config.yaml
gain_aug_db: 10
noise_aug: 0.002
n_mels: 64
hop_length: 160
input: "log_mel"
win_length: 400
task: "enhancement"
pixel_unshuffle: 2
block: "plain"
upsampling: "nearest_conv"
lr: 0.0022
beta1: 0.9
weight_decay: 0.2
Rows from block 2 of a small spectrogram enhancement model, named by matrix and row number. Each number is 128 + 32 x the weight over its row's rms, rounded and kept within 0 to 255. All counts start at 0. Numbers have three digits each.
After each channel's rows are labels from the 100 clips, of 14848, where the channel reaches its highest value: "responds to" is what is common among them; "peak on" is the class under the peak. Only what is clearly more common there than usual is listed. The data: short pieces for a synthesised band: melody, chords, bass and drums.
# conv: 3x3 conv (model.enc.1.0.conv.weight, 128x128x3x3, each kernel summed), inputs 0-42

conv.45:255120135108132119131164130150132131119110133167144143134130135144118114134129126160102140139128126116117156126147125117163104124
responds to: clipping; text has "clipped"
peak on: no chord

conv.40:115108141080150111128222171222112111204186114130139098150136088122120111120160145130013139133113121155108123175189135137109138169
responds to: thin (high-pass); text has "noise"
peak on: no chord

conv.48:185120128132146147118253109238133129104133183124140098143126135128103096131132114103000149143174125118118166163192162092134115135
responds to: clipping; text has "clipped"
peak on: no chord

conv.32:149135102191097118144185077173128145111080143126168140148148151103034106165134145128059129163199106103112178155151134102145130116
responds to: rimshot
peak on: no chord

conv.62:110103109191169121132202130252117119148094106103165139143118097137137126099132161110027151086123155104138101115181131121112151108
responds to: thin (high-pass)
peak on: no chord

conv.63:071128120133112133123195169255163151128128121156130152128083156151150119090122136131041137101145181159112094130185136119080165092
responds to: thin (high-pass)
peak on: no chord

conv.115:192147175125126128145142154117092110178153122138095132168158094150067144169149165105110181117128146134206154105150091101166119162
responds to: marimba-like
peak on: no chord

conv.52:121123132142107142102179108213074125115094116136132119188147148085077167127128132175037084146113082093120111159158110137118110090
responds to: thin (high-pass)
peak on: no chord

conv.85:176134173122128128151125128104133150115163109155150132128149144104159101134159032091149156177128161100057172166127151112135073128
responds to: reverberation; text has "room"; text has "reverberant"
peak on: no chord

conv.73:152159121152142148154142157130147111047120135115128110140170130159075144179158165104120095138122134111133196156137133123155088176
responds to: sine tone
peak on: no chord

conv.29:177132106134087144157184095153109150148195122114110123144156095104110124193118223111077132134170103103153187112127135111187125118
responds to: clipping; text has "clipped"
peak on: no chord

conv.46:091150129155132138138154115173099108060121150125089184189127140145056079135135128086090104108129124117145130094103134121125121078
responds to: sine tone
peak on: no chord

conv.58:145112132180154138113193132200090074078130136098106099194148088163082146125149107096007127158168098100118151132146129148165115078
responds to: thin (high-pass)
peak on: no chord

conv.10:124137102118129118113125145148060056134137144067103090164175063118113154103119133087102133123116112118139129153140162143117117152
responds to: bowed string-like
peak on: no chord

conv.77:251098122115091140140137111113133135138101118136153113140125148140083140150108174138123122112149108138127219080130098108177077128
responds to: reverberation; text has "room"; text has "reverberant"; sine tone
peak on: no chord

conv.37:121111125082160115157241128252116140134121127149167164152111133118107149110131127137005118119126138129130116169207128103114131147
responds to: thin (high-pass); text has "noise"
peak on: no chord